python train.py --arch="tdnn" --gain_aug_db=10 --n_mels=40 --spec_augment=false --depths=[16] --kernel_size=5 --widths=[320] --num_labels=52 --optimizer="adamw" --max_grad_norm=1.0
Rows from block 8 of a small multi-label audio tagger, named by matrix and row number. Each number is 500 + 40 x the weight over its row's rms, rounded and kept within 0 to 999. All counts start at 0. Numbers have three digits each.
After each channel's rows are labels from the 100 clips, of 14976, where the channel reaches its highest value: "top examples" is what is common among them. Only what is clearly more common there than usual is listed. The data: single notes of 20 synthesised instruments.
# conv: width-5 conv, dilation 2 (model.blocks.8.conv.weight, 320x320x5, each kernel summed), inputs 0-79

conv.70:501514471530494509485509544521523564504485509564518477450407544465407523425454504531543513516364495507483450503490503531513468488460503477424498439499525465484502493449502457460418426619477463504486469460472577474456480496467451448477534467
top examples: decaying tone; reverberation; text has "reverberant"; marimba-like

conv.279:504457507473501521500536511510511463465542486465436477535482509503525495481473498486511512492548480433496493484455389514642500477434532532476508460504520495578470420477476536494503462467482506493585556473425480535507480545504506503505492512
top examples: electric piano-like; octave 3

conv.108:482423470464499429488413411536492448494646471444455518555485447526513507485476499482467478484505481540509487523482497422508581543516538527477491481553457494426462520436527502521503515498524565527494424481502447518500509457458478508507468478
top examples: short note; horn-like; D#

conv.294:499537572461496530497450529479430500482497454484434516458511519492469500528460383474479445519497474496465414522462448481454497408520538532500549441511473476482536517435498401514463477454543489440530482474495510472476506468513437526473458519
top examples: sine tone

conv.61:478378464594554535506498447523477504490545503485496501500550543546524538507555520509514487442554473461544576448450528490497548478543526498427542587487483427433478517473450546476550523510509443512444558529558496434476513502525433509458478456
top examples: thin (high-pass); electric piano-like

conv.253:473529535544446499458536510439499518489433477431349450467531465424474468492519492541468404469515562508539467571473539529545474510454476450572478485487450490512462558491591540512476499445454527500472507507436481508501477515530523468486501503
top examples: sine tone; flute-like

conv.264:513494538480498489515425490507497538523491504502462531512523518492517524523509491516506409539519480526462490516485528515317543447556512557513527558534520442432521556456459464533525510493495482506414488556566512326484555494467477521516488488
top examples: octave 5; short note; rumble

conv.15:506512529471472508434503523491489426463560463481530451516524465505497464554541480420408490536553492464534568466499499494431486526566390486527485592513472492455468488544510498554512570438521531524494459531528472524522504499530487544505549559
top examples: muffled (low-pass); sine tone

conv.165:442500512564541487487553472473512478475560491530509538474470474593517521427472533506476431476458495487529489466445547479521520546519492476536482498511481417498415552515508529557493446496490481518480481529487503501449518503487456549475515454
top examples: octave 3; clipping; text has "clipped"; bell-like

conv.192:421468473486489455556516486497540531443504513484456476500441503488493430461521486517433520455491530506519458512478516509484510471489480496489600504541481495507577562425498479526467462476431470541504495491468538524420561503502509494475429504
top examples: reverberation; text has "reverberant"; text has "room"; organ-like

conv.91:383480499440455435505429385467513475477544509504486522469435403472477494493487458474445510471467448498449464490498503432512514491538514514452506465472501503462527459471455458499479428500499516512482458458500489535426478438415465494488465479
top examples: text has "noise"; octave 6; C; F

conv.290:454402484516490535510466471511468470517576514548429487508418518503421509403449485438476472440374526553492448526498447530547600536468462455419532474568504490488426448487536458496390462494424521524499509466551482530497445500453504534492485485
top examples: reverberation; text has "reverberant"; text has "room"; marimba-like

conv.257:487590539529517529468519491429534532520375547501502432429569452476511502488487445566557425519454566459509446525557494518440411471500477451614507480420575524532517550524610492521467515438483498467449531546475494543509418510489534424507491494
top examples: bell-like; organ-like

conv.309:450409462541502433516463402523533483483565480481526541529504472480499485478538540474503554511461543511553512455591521445552504544522551524527465487449502471452499499492496580572517484506506450517501473513484477559502514460430526461493425527
top examples: thin (high-pass); mains hum; clipping

conv.170:552427437531518496528508499516508458440454465425491473456543470563466454511533462472464503493493456443514566459505448490510459476494427453495552604479457459503533480496476518507451538463492481465474464497475477427527426549521387468494473520
top examples: clipping; text has "clipped"; square lead

conv.121:496435400523466530498534555511432487473464506506405506512465512477499516486493479480482468511488468492471491456516408499486512504384491485491523498530495446535493504519490427528485539501422487484528510513456479395494460487564461515490487503
top examples: sine tone; octave 6; muffled (low-pass)

conv.96:514511509492500497283522512480534486513504487484655479481482480512488503515513558503508530514472487496508521501488545525538413488493508493499462519476484511519488430489499531513522493486488524510464516538508500535490506479509494486503523491
top examples: octave 4; short note; white noise; pink noise

conv.212:586443539458514465494495518545534501482437490495506507526475512495508482476525545510485565517493548576519514570497489463536517477492545467482487454499471495561567472475502597518487490522512550466505496476469489461556475499331509497509457490
top examples: thin (high-pass); decaying tone

conv.128:531553513480437526493496536463540438394484473449507499488479538509479544441532510482389486518501482492464469548490473503481511528455375427427529415516454542518442418488536517475488458492500525447430516457498457551515475491483555539501530438
top examples: harpsichord-like; marimba-like

conv.9:444486537477554615487499509435446449494431483526468468365442572520456500480458475484560495504415508477524475440479481527512452473447457477521527415457546505485482461486485514499455531461448477475489548465518480490506489525492490511469478446
top examples: D#; white noise; note: D#3

conv.246:405456502485478485508516503488547491478558481481475446531458546535515466531566570491425502453544529510475423475489494515517493530523518492468411545452435529519527552454506514505531510538501442525526504506513555511386529466456524527489547445
top examples: harpsichord-like; marimba-like

conv.297:408518530479573509529453514503480452554558496470443529549470547531595512516510476477525504471577472562463467500477468501527620538503567519479491482539452551498523523450492571475547511521519498516573497487500501494453559513457474607500521461
top examples: octave 5; clipping; text has "clipped"; F#

conv.195:504521563437512560320526511519571496473510524498631420511527503513509433497530535494480536528517529499503500481529530507567426453512461495524407520448494522488508428451534557480522529464528486493514499428550522579482513472481527519517507508
top examples: octave 4; thin (high-pass); bell-like

conv.299:520399461453529475492491525505511493504505461458503477492506486521529471483581526501509500431512479513509540536500524493557464427501554509438527481493505490529471464433499578516523551486492538501510471496446474525526503514437484450509482351
top examples: octave 4; F#; marimba-like

conv.41:454524525446519543561467454385514512481476547495487503456441546490424527509548503535546561489440501419507479457483534521516477455504482436490543477449538513488558490424471540551502486508525439501486536425478567563507485487448461482424450498
top examples: short note; text has "noise"; F; organ-like

conv.238:497519476662459543485508457524518529493419415507489488425569496464448525445453424462488471478469436435501512466484487496451522448508555499464471505413499507493532529548495517532490485431472397424436524548545468467493520456578475491515476469
top examples: white noise; reverberation; text has "reverberant"; octave 2

conv.6:496507545448563534514518502518474528512541554524495453504457627478494530498541514523515502486482493476487457481491491529480480506436523521471494434446475537564536500486526459473489483568525494459532536468535598501512565493476533516493522498
top examples: marimba-like; decaying tone; octave 6; rumble

conv.266:454435390544505536526507464529526505515473526527505513528478521547466564409460487521486456505446515529542518489523459543493514527461471457498498483496447500528491525540535475621471550500482520517431551533509484488517461503533527513499515521
top examples: muffled (low-pass); decaying tone; marimba-like

conv.111:495478482549473563494543538478456444478409471516409475484483532448484526462530461467496444474478523512493502454529443520490473530489477423470495452491540533504472543503528565560445536471507464441480539501462447503535509538511499439458506523
top examples: sine tone

conv.104:541575545508462518437543546469556489472498458515551512448519453490481496465372388497481500536469441484458475560439475477501384506498523518536514436442529511566493451560533453512467479420499555493505486549495473513483460502496488468516533460
top examples: white noise; clipping; text has "clipped"

conv.180:463502516532434523432536519494526517503461463478458470526516470448537507498454443512500423527523464528542486563464506518529489484488536519554545472513535510566500582560570500527524501424486552476481550577485452458483489540527475498536481530
top examples: rumble; C#; pink noise; note: C#4

conv.284:454454570475568473498472530524477467520536559518458460560460574510573549494469527540535479514613511487488456530495492495519513487555526550524536446516477577439481539445505534476536558520513504502535507472510510534510605544528530491512530501
top examples: clipping; text has "clipped"; flute-like; pitch class: F#

conv.101:517512489507496501461523516492584469517497515532520452549513461480554486507529473459541499497527525587576514589530487428495551486445566487475453465529461524546510453481509550537541467463465509514500461534486443497484488522422506456503467487
top examples: thin (high-pass); decaying tone; octave 2; white noise

conv.56:495554523452443470512447501485491506418472437453417476494472457520446378439475489454428477535481579514509443539561467459445495483469495517534522436529471525498481504386551432470467511440479511492535449399477467517515572450537543516475475483
top examples: mains hum; slow attack

conv.190:465554539521494447431422494492498418405543407478431535502455490548525502456474494431452550444544476513460458516435480465506577494533486514446516435557444551449477525432505552484527522440546482473512440396496453549488598481492536570505523447
top examples: decaying tone; bass guitar-like; octave 2

conv.0:447511478514475599473510452459492492508448491486490474398497555499481500485480431534491449446419503516528466495481495572475493498450485480507541478570563512551433543492546526534519495456386468483514592521478500527481562564548521461480471482
top examples: oboe-like; short note; muffled (low-pass)

conv.76:489457456565454542477553483510452466515417457471431425466525478433472538466492411526459471491451424463501499413501444542504475496504508492548484497465523465532508584602500551524459537443483436416460561561453446432525518535524430443495518516
top examples: rumble; octave 6

conv.54:551504508522480427440542513482518499495453444484502466500528413487530425497549471449437516502546505474539539542539452434599437450491485465549513533475467509542514468489498556459428529438508506472528447529413459522538415543465479435474446470
top examples: thin (high-pass); decaying tone; mains hum

conv.285:425451520475550484500453471460324463567555517503478520461471524489468561577507539482579473420495508479475461519479492518499527505556473508534513504538515568422465493486513548512510499513491498505453546490560456512508554524477504476497442485
top examples: octave 2; short note; bass guitar-like; note: G2

conv.311:543470409507472485603515484499589506466465545461471464548441502512493486517507532582538602483494496427442483450533517539453512535382564439484421458455509477519608440499486344434519523535484555514467529458490553497520430463482509476473507521
top examples: square lead; electric piano-like

conv.159:441510487502472497510397442455460515469460409542520500464504531444433502401419416477499524470388450493477466482522436493454422507516483472488459476430481524467514493503515467504430478533495456455482478428507492521507475469474505466471453477
top examples: octave 2; clipping; bass guitar-like

conv.292:408532566475376500514445429471547457396535452444472489505482522498435506468460523517457499471528464430512492512464534529485444501570497493496472454487424559507504507483529495539492520511492513438476532461525489630461521491503528525514531479
top examples: text has "noise"; harpsichord-like; electric piano-like

conv.132:502480536459467510542495550507531506439529485474430509528462505520482459420483496504398524513504512559554455538501494499492578510499494482516497392588422558566554589469555479459520501504481539384537517492516504540506567485513522582484485460
top examples: harpsichord-like; flute-like

conv.288:536440496423509470443524499514529508494474501500541435509500503450511424495554500454493519494476522553552559531540492474548477404470540487469535463492463482523511464464505632535496488483497492451513486475486475504530473545320500476497471554
top examples: thin (high-pass); decaying tone

conv.199:411446529487471473489477465521488446437583514476444487545485467485501516494466505463479518521548499534542504493521523420446559501571555562506551459534478525412535610482470501569533494457541461519472455516549441506495616461493490494493442510
top examples: text has "noise"; bass guitar-like; clipping

conv.248:494536537481447562421462538476416511504444429501531500473508532466504509501441458348461466539430487525488481484512405452483504374483463522516490556505485561499481506423421437491468507510453456414568453561523499497476478448506449548462472522
top examples: sine tone

conv.123:470486576544438466479508488469414565514451446510509529449470485399418551441499513481479418485427520464516450482529492503558456532565441490606523469444523488469500573521549562526425502529520502478448480526515498541504515491473512472487471523
top examples: reverberation; text has "reverberant"; text has "room"; marimba-like

conv.120:500506525515504490459459476476495502482471451459505521455528478492455468500498520492479443529462502511519576508459587482464480450603528524484502517471472462428472550486498528578486453504509545521390506517520492455501547489493473490532508479
top examples: flute-like; short note; octave 5

conv.141:559520535481454529430532553529517505489440455520485463477465491500502390492525477526453586470520481583542491583410491512532458442492534543451522441560494548585519507476495541488493518469508530445555474482486494498545545536479495465531486461
top examples: thin (high-pass)

conv.301:442449454473544499496475465529469500549552509511464518550381524485487496516531481448502453492464534477474455554529459501540571545429518519532484479540480522534462418492486535517465470510409496536530499488498503458440465553456490514499498515
top examples: octave 6; organ-like; E

conv.232:496498506470479461481409469495489479540579510445493461570510432495532505536448433462510454537523526537524470575533450452515559520486531518562477467521402530522519494442515491486515519481475546513540426519511469490511518467433477505494463531
top examples: octave 2; E

conv.156:485554572563422520456451464485476489464459465533430477445487463500471520394379453448489488544500505477484449494509465454482499481535524529545475444488491555480473540485507422511486522461472494480550448493560450498507593427572494486509478467
top examples: white noise; octave 2; pink noise

conv.117:436489546531465452511476424474497471499518510461463503480442426509470517512488452491518490381485460469429426529448512431514557475562526515494541510487467536429530517450421495541530442495484463498493461496533491529404581454484488510492498424
top examples: pink noise; white noise; instrument: bass guitar-like

conv.312:564483466490485501450417499509379492492465472494523517480455455542501479510495449532500505518519461526474522543458488499504505514479533461472529404532514449526467448511510466482478524464483558487514473453467487480536452502532477549480511523
top examples: octave 2; E; note: E2; D#

conv.306:557491473517516477454510516522462464470425436466506491452518508540459481471509457427460493441493461487467518477490393473531493450496414483471567566520433498493470487498478505494455531483494433453498431469490460482515507539526433524473502464
top examples: oboe-like

conv.112:529463498463513464493447505498418464520561490487519596481409503550487577537483500489481377503485505512473504555407439499515603483523441490446573521597482502443375510484489565563523438525484509467424488547505475468493539515422477564505497485
top examples: flute-like; marimba-like

conv.262:510453456500502525509506531447501485455464479529481490518490493486515507454522506483511579535530459516497496519519506468492494474525493444471546541464503529488573487479456524466449540485491520502490503501485508448478536506490483411486415480
top examples: F; short note; octave 2; note: F2

conv.23:525485511483496521463550544502513439448535411434422497556486516498518529526479486457487447518574499475478480553414439489526499448416503492522549415547498495555498473463504501520511437461500534456503534505446445439502512485529494485491496496
top examples: square lead; short note

conv.48:472473486529554488524549457465520514497476521467471476465481506514488471508536507593502483508505506472500539469454590516519463512511524463493480519482482426513535514532500484554505497520502512513434500486464528499488499508538491496508503507
top examples: octave 4; short note; B; note: B4

conv.319:523436407557499492499541519539465540509447474490536476455511500512483501473543466497471511416510423449471577463404465513497488450494535526380592623507504419483503531498434520503522525498469410497468469536498484393479461551526389497523530466
top examples: sine tone; clipping; text has "clipped"

conv.55:493519488537573581560530491525490518504506554536501507466507606483499521457510493603506525514427514539540535512491519575491493471456493492506536456508526494574508509505531486485485517541479478463562601485507592528538523557538517524512554486
top examples: octave 5; organ-like

conv.136:476473467520468544475467516525531538532553474548523490498403515448374498489497521502593481523378483500500446507459504537533542493484536498409537437531485500462499490469521491465429455600500459501466462433466542485464501476448461417471538486
top examples: flute-like; rumble; clipping; text has "clipped"

conv.144:486511458563486554487492464523504475487381401431411424408540459523450484521490433510480475447500461398497478456492509508557442488470491483508540528476459463495520520507498519489487526406472430429482500503479463474521455553574419476518504524
top examples: pink noise; horn-like

conv.281:513478501472489511215526501503543485516518496504706482500440472513517510516523546487507538506488477523475483503489537513516414505491522508505497515482496484530492420517478513474531497470490539542477500525509498496457500475480458460494514488
top examples: octave 4; short note; pink noise; note: F#4

conv.81:564426453476502481535505481510525479484450478496538476514509507531450502458522545475467512551472564506544514471631493474479459493478437465550463487504445476470503496493490487470420635522464540455473480497487467472635463495499521483468468540
top examples: electric piano-like; clipping; text has "clipped"

conv.193:481525535496377484513497498491530497413572475455490493521481514473475468468362443467394557534462523486517474506516431489473443507476473488585510485462443494580539537487521404488458504491504533461542482499500523525504463465508511535500537556
top examples: mains hum; rumble

conv.222:479416423494544509536482458491506489521524480436526492478531511524439472508548471529507474548443517510581531472566513512470481457481427467533521497519507451445425521474510532499481570477456498430417550524515473445545502512472476478468446546
top examples: electric piano-like; sine tone

conv.29:450431482496463483495441437527522523499536475533498472521433449502524503468442448512535595489473479538435423528499531528485482525464589546495499411502516526550555462474472453482512459473472498515523532446523460488428470525464491469546430501
top examples: octave 2; short note; E; note: E2

conv.225:428480530507478558497453479495521556483497468523555475536450542459475464457532514518523525492452474485515498470518601547486483464574549507485433523476561504494541526437462475481491488576513434502511499476501638535467543460492479477497530510
top examples: reverberation; text has "reverberant"; text has "room"; marimba-like

conv.114:590487502513437502497465540571528518474432468518497522518482497560548445410483510494477621508545492561498509499533497484515521487466560548449507498520480508590537464458441461464514607522501493444618492390482517503541511494530481479502492447
top examples: oboe-like

conv.269:430460498535528530444533524504480516519546497510537489507429509512511515523483502480504417516492530510520459537485467495588513466458512535492562497542485453522475474437470534548537434494434477499542500538490518494400488511482455528505446499
top examples: oboe-like; sine tone

conv.51:459482510456533505551506472503446495526528556501485475555445532465496527576580523514539521512553532474532457598460529512522506491542488494493535457529557555465533490462472555481531438480506514540469539464523522527463522512469513482481471486
top examples: short note; text has "noise"; F; E

conv.36:449525488493559486501534513502491525500461525494535501424497472501492440504551490491509517500449503514536533506483520458489509431506480524472555518497471510450533545454490584587511474467446463523488474518475489513448509534476476493494456506
top examples: bell-like; decaying tone

conv.278:545569505474479559450471505452510541478435508517486486462544515484451390476517448475551504545455573469586524522583503558468432440448517487554499489481540516536541407425525495485496521474447480457488557391477503529553498538524520481461481455
top examples: sine tone; electric piano-like

conv.256:537485460451498553480497555440497480486449472498507521471371509496466483510476493475526480504441455476456501512503446475525511507404534466407559419464490483542557430496425524517474438485457506478519486469462483429502463491435502512460500503
top examples: organ-like; short note

conv.116:502529492469513492475456507390477527500429504518534534456373494503485504483491465502508496526466437459432451468491497506509476472469513431445566461427536408528537451480442519502464412511514507490508472474426543436437439484403428474433509498
top examples: short note; organ-like; trumpet-like

conv.102:498556526469502492475457487485510501485440495493491497461511472507483408484484454487527520475472597512513491547564443496438488490452435510509520473533478538499423434448531469507522523428480471539536464430475465544539555483555555507491476487
top examples: mains hum

conv.187:492471506592493478461481476586457465490562424458454537572485503522529503496509541454482558400585457507444495492468502451535568552553578560451512514521479511448543573499440526460546504510550430479508459517542488492493580438551484528513543473
top examples: octave 3; electric piano-like

conv.207:413485522481471452435444457531475439465583438441453505518471449512492526431462485452466525464505459556491445518509510427501528479561546551500503462536503523441499578450488493552510483462546490532504437497526447529451581468462497502522462445
top examples: octave 3; clipping; text has "clipped"; white noise

conv.271:434504536457502503486439504522469510493511519481458447596506522494598450519460448471503419479631504497470486499470507460515539430550557532505528487562461561440492556451446503526532466453426469462510515498520453483484526495509449539489425535
top examples: organ-like; sine tone

conv.87:501443516495429484464512513514477486479574437486484517519465474454432485510449524434497433486483492486522520538457500500574543536520508525479537435514477527483458513515572509516488447486520587495489516479534431560493507474509495553495439493
top examples: flute-like; bowed string-like

conv.314:552409486439466534488492474557525471432518479511505501523463468556523440533480518502473482517563545456508568501537505472482506535600457544519461521538477499472498449479488460535529579493488543555490432412549466463529526518536530525534502571
top examples: clipping; text has "clipped"; organ-like; mains hum

conv.24:461540524607445586491520417513541501483528530524472497532523539493544530508464473538514506410559474449465502548402491471540507518514549481491522465477463496553491467495513481499535481497482457536536493502506501514497529502543473497464536514
top examples: white noise; organ-like

conv.45:565531494508503505510422482540527441484501512492469515542490473572540459486432466501500526428557475538482507543459443448540530532484552504408435479541486545556498426448501474512539560492490551511577427391483468512561506465540478502480507478
top examples: octave 2; thin (high-pass); bowed string-like

conv.237:419524506532558430450500461453493556507554468493515551479481494473421493503463498459518431498425456512503517489423523505511512512529506491467542507470480512485525522531532544564423359507571504526438504536474548517475482502476426475455499501
top examples: clipping; text has "clipped"; sine tone

conv.161:552542473535489480503544518482459466483489425432485479498528519537501565483492468514493479514484481453449445427582466538463488538441478452637446459439470482513497508558552441447455583508514541455451529511444487489559448464560549500430558521
top examples: square lead; short note